config = dict(
    dataset='tunes sung on syllables by a formant synthesiser',
    input='log_mel',
    targets=['first note', 'consonant', 'vowel'],
    norm_position='pre',
    fused_qkv=False,
    qk_norm=False,
    parallel_block=False,
    optimizer='soap',
    l1_shrink=0.003,
)
Rows from block 4 of a small sound classifier, named by matrix and row number. Rows with one number belong to one neuron. Each number is 500 + 50 x the weight over its row's rms, rounded and kept within 0 to 999. All counts start at 0. Numbers have three digits each.
After each neuron's rows are labels from the 100 clips, of 14848, where the neuron reaches its largest size: "top examples" is what is common among them. Only what is clearly more common there than usual is listed. The data: tunes sung on syllables by a formant synthesiser.
# gate: MLP gate (model.blocks.4.mlp.gate.weight, 768x256), inputs 128-191
# fc1: MLP up (model.blocks.4.mlp.fc1.weight, 768x256), inputs 128-191
# fc2: MLP down (model.blocks.4.mlp.fc2.weight, 256x768, transposed), outputs 128-191

gate.521:506502559418587563402539489577558453414512582485517555497529589457524487518525434504532403478447551487561532477410408445617498442486425555530540496507524476420579358521493534539475489472538618
fc1.521:531494602468445439407504516512496455483579485497520509471580541525495527557450506524546485518544558484486394437546490484635569555505509435440448545465524410479465447533469516450498607438476452
fc2.521:477475366513391624514501481516463554505501497359484549581476436466510545495475451473495519453502503561382633463485519535477551449502476497642491571554471452499503450510581541512471434576581570
top examples: the note G#; consonant: none

gate.227:427564532493523509487494562540510508414442513461485506412494487570467494507491427485534527502483504527495507528482509430505470494496477497412526513499549592453510521476472428557437501468484453
fc1.227:383552495451475535470484510503456536443475551375408546609447507509517540531432528555489425504462481445510480496484534560508493493469511441514544469445538528480562489431450449518564509433509477
fc2.227:570509562487493522569376513458483503513504477510552550468467499514564553455417480482528490571458556549589425466465465475552519511542479489410510499525544472526493442543373484488547522540395537
top examples: clipping; vowel: /o/

gate.267:546432531428462430506556492509538454370447663398540506480526387504512491489530514497423477501537456556442456522549514545526547443477468553516502430468486461500517494523464497452525456433502612
fc1.267:453533547510495483462534492477473586560497480453474500548502550564494509515486476467453508566511585481512571534559487452560480498445490411503498507498513483525492533547449493545451381550476399
fc2.267:502506471482495504473512495420467466473525515459446475574506434466405491590532487496532485514575523511500550569579503402558476500518514523542505513519502479555510501464371503510443474507428451
top examples: first note: F

gate.158:507430522470610512518532539437464499509497529444496493450558479581448570497524503410490598522519394462492505478566576476535536519500518403561495528538386503490531434476524564449550566496607517
fc1.158:460462502428535519469432452515524450481609506533482476496525472524499537398523478548540421493429434497432509410493503493464531513479546541524498464616585512445466581598503524455544549484460427
fc2.158:475412535500505490434415507461509500469545517514524516530457523503484501498500422462511547572503581483464513530487464478409469551529561497511464548499489505387524478496511529525491539433536491
top examples: consonant: /n/; the note D; first note: D

gate.157:448527491445564590515506444440517509441463568492519507534455517465470525483465527438461541570389516465481493492492470468434478419502436512477539522584550440492430563497525458523603537462483466
fc1.157:424512505575537522505526544544504410586455511500564441497473556573470470483423500490505482519461494528538478430564589496566466534553511422565576498525623510517524414519487616479463514464454488
fc2.157:418459519502491459416510508505478490532492496546555520535496535516520487468417468513520505514550465583502513535661583509582519409597360422515596503565594508482439464467502471459569512471636408
top examples: consonant: /b/; rumble

gate.3:578516498460506462414559502490530483523450543441516470562487490572574427486388508331448493610502503535481519529429562497485486459497436477496540558497519490514500476482505484576525500410578531
fc1.3:565477447501480448520503464514544404512437553456559425432512503604470465450432529575459570481439595469498532502525540538499554533515500407470524594502503497501648513474464500537546524522479463
fc2.3:466495530516594540562517565536422482420533567488496495337494393500527498541486481448471447454527509466490456507518537551501508492453417495517547547471494531464558458595452492534508516482498419
top examples: the note C; vowel: /e/; consonant: /l/; clipping

gate.2:453532509504537420515540530575414500532502602497510544475421526499506502540449498413592560512442465483513542405529576477521521534495486445508525471637491469500452495494567512472651524516473594
fc1.2:473507514471592450569457522493476443484450542500402538526524506529505440466439418419510513493485487477569547482537546504521542518500471485635535516586499461492453549512583496586522502544404494
fc2.2:489505473548559573546486490493452460403594494499584475502561541470486581529488519553493467495571504471429571501508584499579491442519502505504498491527470528565472505593482499474426496403536535
top examples: the note G#; first note: G#; deep voice; vowel: /u/

gate.214:481560560471505437488446514485564556572500485411474517457465509530547509410462448457517491455562540453466495450487449568501603494449583499478538503563505477512500552510471501604525478516561528
fc1.214:402634471500666459490471509577506499496475500554522556591572507498481462489457392487523489490497423423495500522559462461525488580548520522533463519468456491551513545495556546411531505443499557
fc2.214:551468540497410521497473551516532502510515371469420464542503454489481492381501460475497548478545511515553470549378493500480494550513495470470496467528473460532484552560516484535530495445515552
top examples: consonant: /b/; deep voice; vowel: /æ/; rumble

gate.216:450504546488464430580484540570393564497433478567513504484437520515542500525497471501510528463376507490522469511428498553443517509464494497492433460453497472528491526574508507446584459610518502
fc1.216:504523432555524520483501450502476508423563437438539484458492525442509512459566499490494546571523546515526535470500455488492637512535504500539484578500425555478435488396485501549423448475439479
fc2.216:498475533454459521526409458455447556560497476521485601518453502491389514481461435576483466545436495547542576599476476510523442483470489483518459480501443459449515434481527575507562429470531361
top examples: reverberation; the note C#; vowel: /i/

gate.487:529403529450529476547478584397467510504531456482514502448465502504479473436396483466579497567448497491512457500527604379387556322467505476535458508570519530567499531544484595501477528558427571
fc1.487:528564447484509514359456501485544469499455503447584493496471477410481588422487542506581494417489532445529544586466532545533504588459481566520396473564471491477461523517501542443576489486596491
fc2.487:482465479501479521462527521495468503527470586545521474476518523558439589511508504362510517486472562393497466534556422487478529481485483467515482503490458488484502521455476525435554452487541462
top examples: the note C; first note: C; the note G; vowel: /o/

gate.418:505410358463455469529508537490456472442493483499532476522493593456488521571598488456552606514480571479497508430403591501494589437414567495540483472512521578505481441408490469432505414513535531
fc1.418:530505507472437499599497430422470656493469434447582450584489509508585458436503569456531547513546533378534478515491483460491505468565459604513429606489544466528602504624477494481477435503497539
fc2.418:478490550490537567557485567521576550500532509508418580510526528457504495442494557531505568469500523464564473416371558477478440497618498492523482416476509509425478544530497440610535530484533432
top examples: first note: F#; vowel: /o/; consonant: /m/

gate.335:484501443489516506512497490596486385551444418464495496551473434476492503538424528499470437532408521473545523504584418579513486498471507578590536486485479431510537472488513486508524503549458369
fc1.335:484537480524411533489530488510539540526480609558523507368518438532625527509549558591577573508571580470370500486547531509500560447534631475562458478501512558511497582441585439474500557462551527
fc2.335:515489486373519529520534484430473512542511521476429577549498447587449548448635490517540507547502509523593503569470446496481509362556448289476543483491449516517491418417423547596562582545465499
top examples: reverberation; vowel: /u/; consonant: /l/; first note: F

gate.19:489484445421464528415552564519508453548487455506481486452478516485526533580564460503514524486523442381555582543490498537490510495505534483494499459449595461501587438432489480554500539506505506
fc1.19:449503506496499473468474463408461440428560497426535518516465556451451456447465535467501526419555543503544536452495598490499480370500385511478519478448597421557504516546537489386524583493488526
fc2.19:499494552460407375521565405465493526526532579542495501445476535529521440514455553458573473420488504493510493390573558493515508446533501488511473527530581491537462492574458561481462513427477506
top examples: vowel: /ɑ/

gate.247:512524453523445548405541505403479526567367493546486500432482515502501490456530512524526489570505405533596480485387488468502499484520481512460511619388532528616506500516490481519517490363522489
fc1.247:508523466436498418516518585585429450445522542481490512540579572510501495510415442473496457478409502516496443492489565483494424539532510471490439485500488473443434493562490502463528504541563617
fc2.247:543569495459451535507517502445494543551468495378483487480525535401563550509522494419450495484472548403453597435561565548462552475539549570559536515366521558546524529529463470477447588494551478
top examples: vowel: /ɑ/; the note F#; first note: B

gate.12:499464476501541518463481450586448409495526594583482533529513488471533563541365507412496443545613509432445518526541506502493482546510460465521478501484435485502530471576497491450531599474527426
fc1.12:467607543485499504514539518546410561564459583402498456467447487505486511485474411447400456458508454482511562458374474538475491450487495467552519501508456497541446481572502560431511385501479513
fc2.12:534500483491484546580443520581548433446577517528531501508502494521484571522504459533475496579542484397478466527495428468533527505544555525445432566491529486450504620431444515497466523524502490
top examples: consonant: /b/

gate.123:561515484517484542599493537504506526338496491410436547538505527488527562444500537479516456451484542511494431555510549458501417392495531509482511564464487553506518454467539513478473429438465506
fc1.123:506467447602525560537414499473539443457463532570394552553580493503474447542527498501461450426465559455455495472578489542551494452477496495483485520623439504508562531440460600457510468493480525
fc2.123:453459393491555488425500498492498499504495444487518445499397600555513573523518563544449466535485558510501532377548525548479494470472477513398490457459469688560459570535432451526524412446490530
top examples: vowel: /o/; first note: F#

gate.73:459562524483369519537516438536599462540484467408554514544482491464455481455522431566506468530459525535551497503476519564501398483535373539447506507462416477587503477479434540457491546485472469
fc1.73:486519510548461493516506518576657513515503539487530460632559463490545475496458482495558496512458492516498564494497442597485541465523447576509476391461416482522516521468472524463489474528455500
fc2.73:531492512541609469427497537517630498565493502446625516546584485492510593518451491454542521499539435507461551435484554521460538523472437610437455491440458512503586528429487571504439473506527477
top examples: clipping; pink noise; first note: C

gate.133:513498451422556550417497490499469527491398416533501526520475566472523494463483515530550518439494383497460515466592529444525582504538462471488441558554559458481531484561468524511610552524561429
fc1.133:545487511464488491490534514453441617521606470520463537528499603554417448499584499593517494544606496363572455541522404508515506562512465467522504460484523508563535464388497511476466496498613549
fc2.133:498516556459412495446483516526492508591482490490516640509557457490492533475579506509512529547439501543458536525583571447514529580492434489457463592560503404517470488469488628637517486445480570
top examples: consonant: /b/; vowel: /e/; consonant: /m/

gate.242:518456495501462522434501534531495428549520479501496463609564595504507496557438424532483449479503542470468493587514478442490593425474580575535529504466519525544552539439520489463492540492523474
fc1.242:584455511508550643475572510362495534524455422544430443488453597523490460481548529611506503483543555479473521485491469557512539482520511500566448443446498442443516460555462491527493566451509478
fc2.242:441416471492529509486523484410633491530484461477566424485422470505509544449487485489521514489522449499456432528536616483478475516508504485454552543427526510497465558415521492534518520562497454
top examples: consonant: /n/; vowel: /o/

gate.457:502469581501470532532514501441508504461500406466389505548378508541569499497471482547457476478528493492496482514478438584463445568450607488605520489503477466432483451507500460473519482498495509
fc1.457:475429578493610553513557495556309436498547481535595473445484511494561509477496461471480540492462512487420558538429561557439480497503501522474557480432356478446493493532513390453473504490527485
fc2.457:511540466469423602515492485477566433463508479485523494539513530545491619478436548528478574501493491405503464544533473522533489574542529536518540437394544510481496537548368528547525516611591594
top examples: the note F; first note: F; the note C

gate.505:556517497447499660509503435534517457499441496508499479460490506520511431408501549536497457460474478459574492500417499449503516500500526493538562528524589459480505443614488397512556439507589507
fc1.505:472535500500574500519467508538491505487493499473540517387517544458569508514492510491513540516527545524425562502543491540531582456460470426566499474471516534500506502587499526497529491507554373
fc2.505:488549503589489489464470498562560511504540522535467515501473454533636501578542453551445553494501556480477555490622627454400490536452455521500528580452468501545520478506560537619477549537429471
top examples: consonant: /b/

gate.601:573487436587483475496530509506546498537561480534522448499509480435468489485508504507506494498452564468485507452468534447497548638524500508526558516684521515522473504559483398483432473487513453
fc1.601:459453557561494473540486496475531511491471543479603462434464523606552441530316461590410465444504553526569554489552512522546412483364501427515584501434502483489488516457487520513415487496544459
fc2.601:482550461533558518491533459461524503496503448456415470506392472526497474459480570521459444489550567343557503493420528508498582530499574542497415556452567550506539481486500504549423537612537428
top examples: vowel: /u/; consonant: none; first note: D

gate.738:510507560505535500649516478477531493590490422484494490460485512558553523572423417633503423522434519539516454497554455491453489509488464499553466478459504532558589502491562466539505516487476569
fc1.738:500462532495474389526441564543489481526511465468522426630527539547462633497485505563494570488436497480491575489424503487474500551517534539551524374527531462500528502527514498510526508500513483
fc2.738:503520502471409413477458509489494533516490421491590394684474500467487545582531472512463598437464483571495493515504507524572464418457534491411577469514548485476453549529527505449519502486527475
top examples: the note F; deep voice; vowel: /ɑ/; consonant: /m/

gate.736:421489492451492517595498407544482556495555557523591567490525492485548495567533585549564459554550489495479646503513449550451474423520501523486496488608471425525504399532463467496426497575580506
fc1.736:478466451453569482480545522481480465568469469448562539481485504386465412479543519482541551506464510485504572493385498541505553489500494464447454439618567484444477485450578528435505406542522477
fc2.736:500530496544600502412550522466444373542435572527415468526566426479489517448500499527457542437496489599433497433499442455500477472481505527531413429450513396518502536507554555675442507569570532
top examples: the note F; first note: F; consonant: none; vowel: /u/

gate.136:511382524546503410496482414503479450447482421521533542488420492539481507524468447477500550504509390492476617508571444514516535478488516460527467489502510522530520485560538681493542536560523516
fc1.136:467412522431495500512540564474536569522458512561468452519522487543497486459425481487575453540536606440518413367490592505489438467471481608498622513516532470501415409592500437469417496444508528
fc2.136:566409398538594520603525495404524495607501485584515492560593489431461504496515587490461499487509598555414515497481495536490500437588519566469493417512514527512506465502425466486496470511418497
top examples: the note F; rumble; first note: F

gate.729:502464552493561558477541489523524551445438556532487486465342457434477504489533500550518570502533490433477501608546418427396503541492480577566480468463468485436487389462502437499484499445488499
fc1.729:542503525497505434460450495458427640389492520502495517427437477494524395510525437588482537491509515437565598539557504542510499492542441523492487443434459539443504482446565523534541534465506505
fc2.729:545506483419568502401447502382518586420469510455484454507521511566541339403550504502467531500477499464473572457549494512579432407440526463475516428524553547514484524486416587644379486520506538
top examples: the note F; first note: G#; white noise

gate.472:494542476561459487421499542536485506501544511567420471477428482479497510486502397451508456534378539539459544473486514509475542516557380485436517493480492449536507516501522558582580578521494545
fc1.472:499488511478488486493497511617588491458556551515455447531475635541511501443522415482576468479568470512495429514474474481483455500493570520511545488505455568558565508496574384501425518503515535
fc2.472:415508547502472551500500483513484585516468494393514485541493411601581444617564458587519510510539541527482525499554502502579475375490608458431547504484580579483522509507501472593473478485505457
top examples: consonant: /n/; low voice; first note: F#

gate.78:539459476474504511507519507502447473446513506443502474520530579610512552448511526576485534488532462566424343512517517512530364540544468463387478515538484363534509430554478390582650484562408456
fc1.78:600462454473510537433522459447523567535474502525529443435487431508578515501483474485495497493597532548421494545441435473454516360405415575530447449420499504498444509432512526542454508561533576
fc2.78:522471653517493481460317537513494498512468513602442500451497482498501498488502470510503427535535561458594443555506470496536599548532583395485568448499455542415441612460495618489463497452492494
top examples: the note F; vowel: /i/; consonant: /d/

gate.87:535484383504499411512525408499525484533454483564457507451437502494488512502447515507484493480518474549422572497545456541489513335579489515433536519576497549491413506474489509537568549500487505
fc1.87:525449457527464474514508451523590537510500494572511536474534557453461512510490500543507501437454427554480557526582537591493485389543505498450556520537492522398503512475472470576554557527449446
fc2.87:464497473367609423450533349485489506541506508488564499611538571514511517413611485434645520496508508506496546596525503500487411465515511527489517550489468472500478467457478424432431548450477462
top examples: the note F; first note: F; the note C

gate.720:538502426438492588487470558511480509440504527466530501485481435495467510425440438498466488469499530500483555579465415573486416507540634514529434477522493520545561491415454598455595480546482442
fc1.720:596418416535383487465558546467545405499519508508366492478505575520460478521444545458573547538461507443491518586536457514466459542437440499466525478611584434503535567512481443500506449478515450
fc2.720:544499487482423401533474420488398512480492493545432517545446438544473578508389451542497538501503453506483502481505500461429509485493572619505621530520537480519531474491512462446577425531548502
top examples: reverberation; the note D#; first note: D#; first note: C#

gate.303:562541486522515458539501469519442460452403485489499488644545524501468480511485487469469414500540538477407465504535513493523462484572520491501471471540517408490477528498591459453470480394541510
fc1.303:556589522498464537605530448505494603475498450433481528588414397531505482515440524483526484510579511526347494462403542509477571421515562379507454525453366454536500536423487588443499478500484474
fc2.303:550458511457465512418505516493483447453414497417543510496486475501508480540481494559417486441470491438516520519519490483556457512622589414472367478458431418446559445530444466608484467400508576
top examples: vowel: /u/; consonant: /b/; first note: D

gate.148:511500520638525548547476499441501516438455476511493537529463545523543496642471530566537537561404490544496405560602469505489373545577597435552538481431475463502484503605483403482471442496566539
fc1.148:492544519437549461453525478488504532486481419477500505571523466418519493445480521544509555517519484539521495510379509398564596426432491556458433479512572500399534472472506534528534564469520441
fc2.148:428502445504579430494491511445484490599490492345441489507526469515532577446458490577395486469487538498588581556474476555456560489527489530481517497404484445566489499448495500517500509395431544
top examples: vowel: /æ/; white noise; first note: A

gate.235:416612449416577463481573463493547511531405526531478438547461520552543487501500486391507489451496493532490559473499510513535490435500423399539574527527505572550468594497477495492468458383479490
fc1.235:516511499500474570591503419506482548499608531512584409513504512512507536469495446515465445534500527490452442484427524457404503420447599516545481572466470510462432522543359507518518481514429410
fc2.235:479580473440460387477476408555477484415448499507521552482485576499421549541527518468456538472408478541488485505526502527497493536513563510508497493502491425509473494482497446533499530519364452
top examples: clipping; consonant: /ʃ/; first note: F

gate.61:484520487568443550503547577486516473350541442491512428514546546443500481485499423506503452437442489507458490410498540466549492504533455440521404555522564499561491463421438485492493505498504474
fc1.61:485496514493484504498412413469489551512445509462521497457501526571583431425526444424439548505522517533526578510545502460495490483454472518373550445451410503508479448530627503500485513460557600
fc2.61:534479475399494466524577460576553498421443443533481521472542489490527387471439450407444536550572475544501514491477414428562517542506557557570495489474475499548514486468571395539442481465475533
top examples: reverberation; vowel: /i/; consonant: /l/

gate.54:544485386533631421497512455532559460444492589523500499460461430471502498517420453587548527388441529566501333505500526498459533473595508486438512510377440544475471500547522509409494430495460528
fc1.54:492480446486542421560474400515483454404559599520496491514443501521472537469469503554541436411424579581486435479468514511448516363515567444417510394489428494539487470572584544442496430440407512
fc2.54:483491579556348430390541504460442470501510505511480504452481532488415469481653562516401500592457436503476498491557461424569541482449520475500508566651525482424427531501544389486501492514587474
top examples: vowel: /ɑ/; consonant: /m/

gate.447:516477490557496411520528534520421440451562529422534494526506492483548539593512472508582504503489475608443533479569527471632439549528454457499482495494485523556412513489534540515504571528429507
fc1.447:565494429502480521483599500546634497492489491529519463508537497438534478431499486474449521464462490421503461490439468541524478442502459582521510476555475504505525496507390429531502499483553463
fc2.447:609442555391620482484531518533512522511502445589431497486434538446447455543508412456482403497391589462471438516463516432432482516492432429511446474422426421504420486487533549495483454515539430
top examples: the note G#; first note: G#; deep voice; the note D#

gate.156:446529579549541436556572426430484507547500470452465494509520474495493465476536460491512493506389479474500483476510495468499439539405485517340409524459480506411409445536429341497562542473451458
fc1.156:550545534513551422516498447503538516457547490489517493489515469460469476449377382493506500503601466497514596516445541535512419554382513454512537520519525505514522507460436407444569513588496554
fc2.156:431496454391499422515437518522459472492422508589497468480470545510499459519552468505378549511510483471476501612625491463591447467470377496541463563524523420493460537500547522498558539476529474
top examples: vowel: /u/; consonant: /l/; first note: F#

gate.572:464472492499522504538521565576484493557534500542501361500442523448606540554483506557504474568531592541470636441507522493556455451551530461520527359517511481469514585559521473535550514566521407
fc1.572:467477541465474469476483535563586463440469488485551553502512482541421467430500487515513519408532440464488485527383495519441555606522445574485474588476505483521490435440487513464451610475467541
fc2.572:580485492513575496455519512504506476548584552505527550465442526505500479545474368453301496561472512427548519564500505531503521488499496452550450508526506502415467504542501550380523498499539508
top examples: consonant: /n/; vowel: /o/

gate.682:495557527500450488511480486450549525399530480500500471515589510489509438474533502477462506523439519424432520593640494496577592495498383501547529505509515556512492498481516465418572504480507514
fc1.682:546495531484506527355513455504448482517436452495495512524487519501555506525361460451487495490503478600443471428521583485540430529486530653582562459514429471544569497440530541495529455502520560
fc2.682:487509451532511562591418474439501604515488574478484552464493429496613451467572577503464523413498435473513442414501551491505508581455500581505534451483600636539524569457503467484406523528508601
top examples: first note: F#

gate.637:500534545523598525526450498499495467540541433470544529404455508469504538468559539509477612546510509482480438464551443500463492479447497451516468465527528466512545429491534527420487500531509519
fc1.637:484534467498432427504422543482492431483494513535550443481483592494480459530499456521552461461547513429502503491509525551511496558470491475448561476350548468480409519468552522503395531499427562
fc2.637:398447483568503500596475523481544585410550573452520514470474530437494525493594501486463533503521495486451611490466472477571499584428474475511452571450486556451413581543477473441573569564579530
top examples: vowel: /u/; consonant: /ʃ/

gate.448:528441524429478492482518493451484546454477486450559474533507531517415453434492567490431502397553351482492538467634604521537481440499546533502474462483519463491472514597564585517494534449462549
fc1.448:518464522329433479472507502513531532482480472591535448533511551498518510493499413518511461571433467557467510540492486597509497488441507497500555412563551483506469455511576470486548450482484549
fc2.448:392458585501581559533422478500484466448519508497505498552487467468585494516498579468569544424386508459557486495564470594503532569533509516496485494494564496488487580512540501598514494487521410
top examples: the note C; deep voice; first note: C

gate.106:486494527448520474525517414550414508479554544451516520489468477501497505514432548518498484504451430532447461407494463496443473464586496511358495516489542616593473450508565442467494511449422507
fc1.106:518481504463474491401494503450513476422454610395496508516486492509491517516489526506555436433524424533517561481476500490471529508519476571379512483440441510513418432567547377415606560487499602
fc2.106:550567549514443427553494547508564560571475415477447525526446470427472555529559523523460584570477506401461535409360508455525512521519588517503574499478436474479524476510547517483484575552549527
top examples: vowel: /ɑ/; first note: B

gate.104:579479509512483525497410508529496536417524458490487551429587490413649513544483494500482510517521440447538502505515524479517541424523508546502511504467497620557545543475511485630509424516577551
fc1.104:512587606505539462458509494479423482539536532507572592557397469473507500385464454505430451507546527467487555487471479494500521456416605437497525502433477477489521490510517620513461449445483494
fc2.104:464679542541511582468510513512482538480486470530438486403473541466450424455621395435542609515546458499513421420486536516491466498465502470527509554543469479517470535583543509503496508506439523
top examples: reverberation; consonant: /l/; vowel: /u/

gate.762:538514505528585513515513440535353347500500481523568523473519406517592565444331537552541452484494504571431440505531542646504409518487473499438565383577487564594498473584484490453516494445517537
fc1.762:480433509474420592380407507512561499503500518452510521498590552480404501528535560493493544504579524388541451415478457397544422473499553544465456522465528463447514453472494471501500507503453421
fc2.762:520552557504505568549519548563394383592503541609471590581493503567479555475404461470490518525547500501544504519514495450479530427616560480505489584496493515502424476456564496549449472465507476
top examples: reverberation; deep voice; vowel: /e/; pink noise

gate.485:488503468584493503380549516486525504531469488358475604446556555460460483627421497497473497515490529479540577501580430505604457450571489478492501597568500565533455442502551500441496416490553525
fc1.485:520417529500505549489523514494496511505417507555561484449554422514442512596467493450541429504594475525469440473491536523502490403497459519490586486449520510603497537568494462484546494485550545
fc2.485:573528491494527511548562514565581496559510405566592474556487449553577591477493497527535557529506570482509430499605500506462510534501581415417347434464503519425545609549506510543529493508518546
top examples: reverberation; the note D; first note: D; vowel: /i/

gate.370:506489498385531518422507496457518494559475451511455459557378467392545523485544547581537439493501553525463433438426535511532541537506532518479558504509592539476466464440469515503517515519423470
fc1.370:514506461418544532493538499546577488539440575579404479542484455473509493477503500562492467521527603501494484399493502522417562564491504400502618446578540550433424382558451510567451513518453498
fc2.370:404521486516453501521470498555532483495541583519472526481551481525524401482550508428595511511523487531505518509506522451554462510443536471526508544585544442611556500435390588438456501577464470
top examples: vowel: /u/; white noise; consonant: /m/

gate.406:515587484429502462558504499643513507510528474504398508497519496511384439516429442511532508561472506447478459603513442542495506524528447550482532523531500535501563470455500516442515511519454544
fc1.406:494506505526495487532373497472591531548402492441536504521474511503511516491521480501508414454518536474487545522472505513596488492485526526461492493580500500482493477427474503517468500532544538
fc2.406:565626513564497470523565723531503524515549453470615431543524530427512429495505471483471510471493558423461513530565458500569525555429520481527411498522495521571561535648498562538426475543511463
top examples: the note C; vowel: /i/; consonant: /m/; first note: C

gate.125:501529487496452537556538483533504578571498428548442579551490508493394589601479457522531461434524494445537495417422453530423565487516538478490525392537574495462559602480486469541539467485467438
fc1.125:508535493467527502613443496530533553525493460564429537621506536498467571598474495498588398386558491443502466411403498576505576487482522464459525371502551500482560597416554475519552459482479458
fc2.125:442473459484529449438486457428498371501483546509535589576525592550519583454679462443527481457489557491486530521517521570517404503474466563526468509462476479484519522505479557493479483305503418
top examples: the note C; first note: C; low voice

gate.28:476473491434585538503510405409511506420511579509507513487504499550530479474509419559525577482415528517523502510529487528512494457477535489460520426467368515528430507463498464508492511389483489
fc1.28:509471476495570504480559602583446501542585383452559459462494500504542533472425510446494443501582526490507506509518502569499448553498466519514458508601673503436598478550432540518485442605493562
fc2.28:414511510514552511551483508509547629384574581555399519481569526430469500405503516499568575466438454569547464493597448513484429534419516554493447556499522482500497430500470523584445492522529441
top examples: consonant: /n/; white noise; pink noise

gate.85:608543459539494549410507560403461493541583517473460485535498527463584533504550490469546487515542511448413503502520532517546505270524554495499493443442491455588523556590522471525476507523524436
fc1.85:511520604548555441589508435486514575548440564592582511441492534467510515530472493449530549506529479483537445510499452495444457517444543394468523547472464479465423454473542497411461497513489534
fc2.85:502474520501537430488487517502537563511545496496523539433488512486417500556426530473492526500438488480531489599546511520581467534473441501605507499527434567534531573474385441486562333489510479
top examples: consonant: /n/; vowel: /æ/; clipping

gate.467:508409490493350514527477521505541432488545512479519558479477385534489517501448619526434556471438471509487512439535491505446469539534575500528479513500578513462493502496428468478513629451493511
fc1.467:523434483482455580456506452428545422458608493574503485562548543491473481477589512511406505514522511507490599471515649514498522525537465503564512545516528503472496455543509468535440483527538482
fc2.467:521522596487487455512503585483538426536517489468536526540442569527532523601499462533565491513565528433535492479541521572496467503490589525455476523450488412508532511490545536468490514497506500
top examples: vowel: /æ/; clipping; first note: C

gate.381:469482571488479465438499456511492563499498467557568552403516516514516528451504502423507579481468519422544410560583416492568444471495539506512510517457464559588494486421404526622357527492516467
fc1.381:498481550436509592451516498491461640544528439466504473487541586505446522522501438479484539501482527501499470504525406495559382500471499422504573541393495438350417530532493453611497526627499477
fc2.381:527491487503492451501448508510507337489508632495506517539476437490550390564515480650507462499567486584477607520457536578392652569542482569537432484538525518518583494510558463392538500478453571
top examples: vowel: /ɑ/

gate.528:482431409528502509409571555505466524512532532545499401508569497567497510458464560560500548515448427507489426485478510530536421410545423497516536435379410520446530510509379552434547548402566447
fc1.528:508482583526513389518491454423518493453531396517560484498491469479482519544489483443532562488443503502491499557494499489477555496546511477456506423412481523499567540665565381518527469478603532
fc2.528:547495497506589528483532394451472500435496509461534519471505493494489537476477626481493540542614601504606482418589576495527604537501460415455577559444479541532501483463488440521532464485502495
top examples: vowel: /ɑ/; first note: C#

gate.465:484478539458602523521492385610499561502491487492449511512518480500484475512487510522552510524511522432458470470494450482485506552497553447498600520502428497461490453609498376547447466506573580
fc1.465:420500517533494496575598515524448394353463377424515448549519515586510462534651494585499538503455479495470502586471465489492558535601571502479437457462500522491463550502502494462477521492478548
fc2.465:530606392515435437481478476515471539566567432428465527499533470499535488400556497501527545579469458511527514415405518566499548486449533473524498607518544544481472428470473506507473590394510487
top examples: the note G#; deep voice; the note A#; vowel: /i/

gate.507:344403419528541454569443541486499480396568509398387460427418490527492523545498469502494483519559552454466495523448497478499507587497627441562513497477505516443528468450523464514460460535497504
fc1.507:445503476525588577679490404468518540509340387604563509552427531461502416490535533577521489532543480513490417452504464545503546490463469525537508534564468356385497504481572568454523529559501538
fc2.507:492502527508512508518408508524505557517485482552498501524477606432462519480606496542631426508476382416532448481533516469606515494578412482466612460518561501475563510478566578439513546513487545
top examples: consonant: /n/; vowel: /i/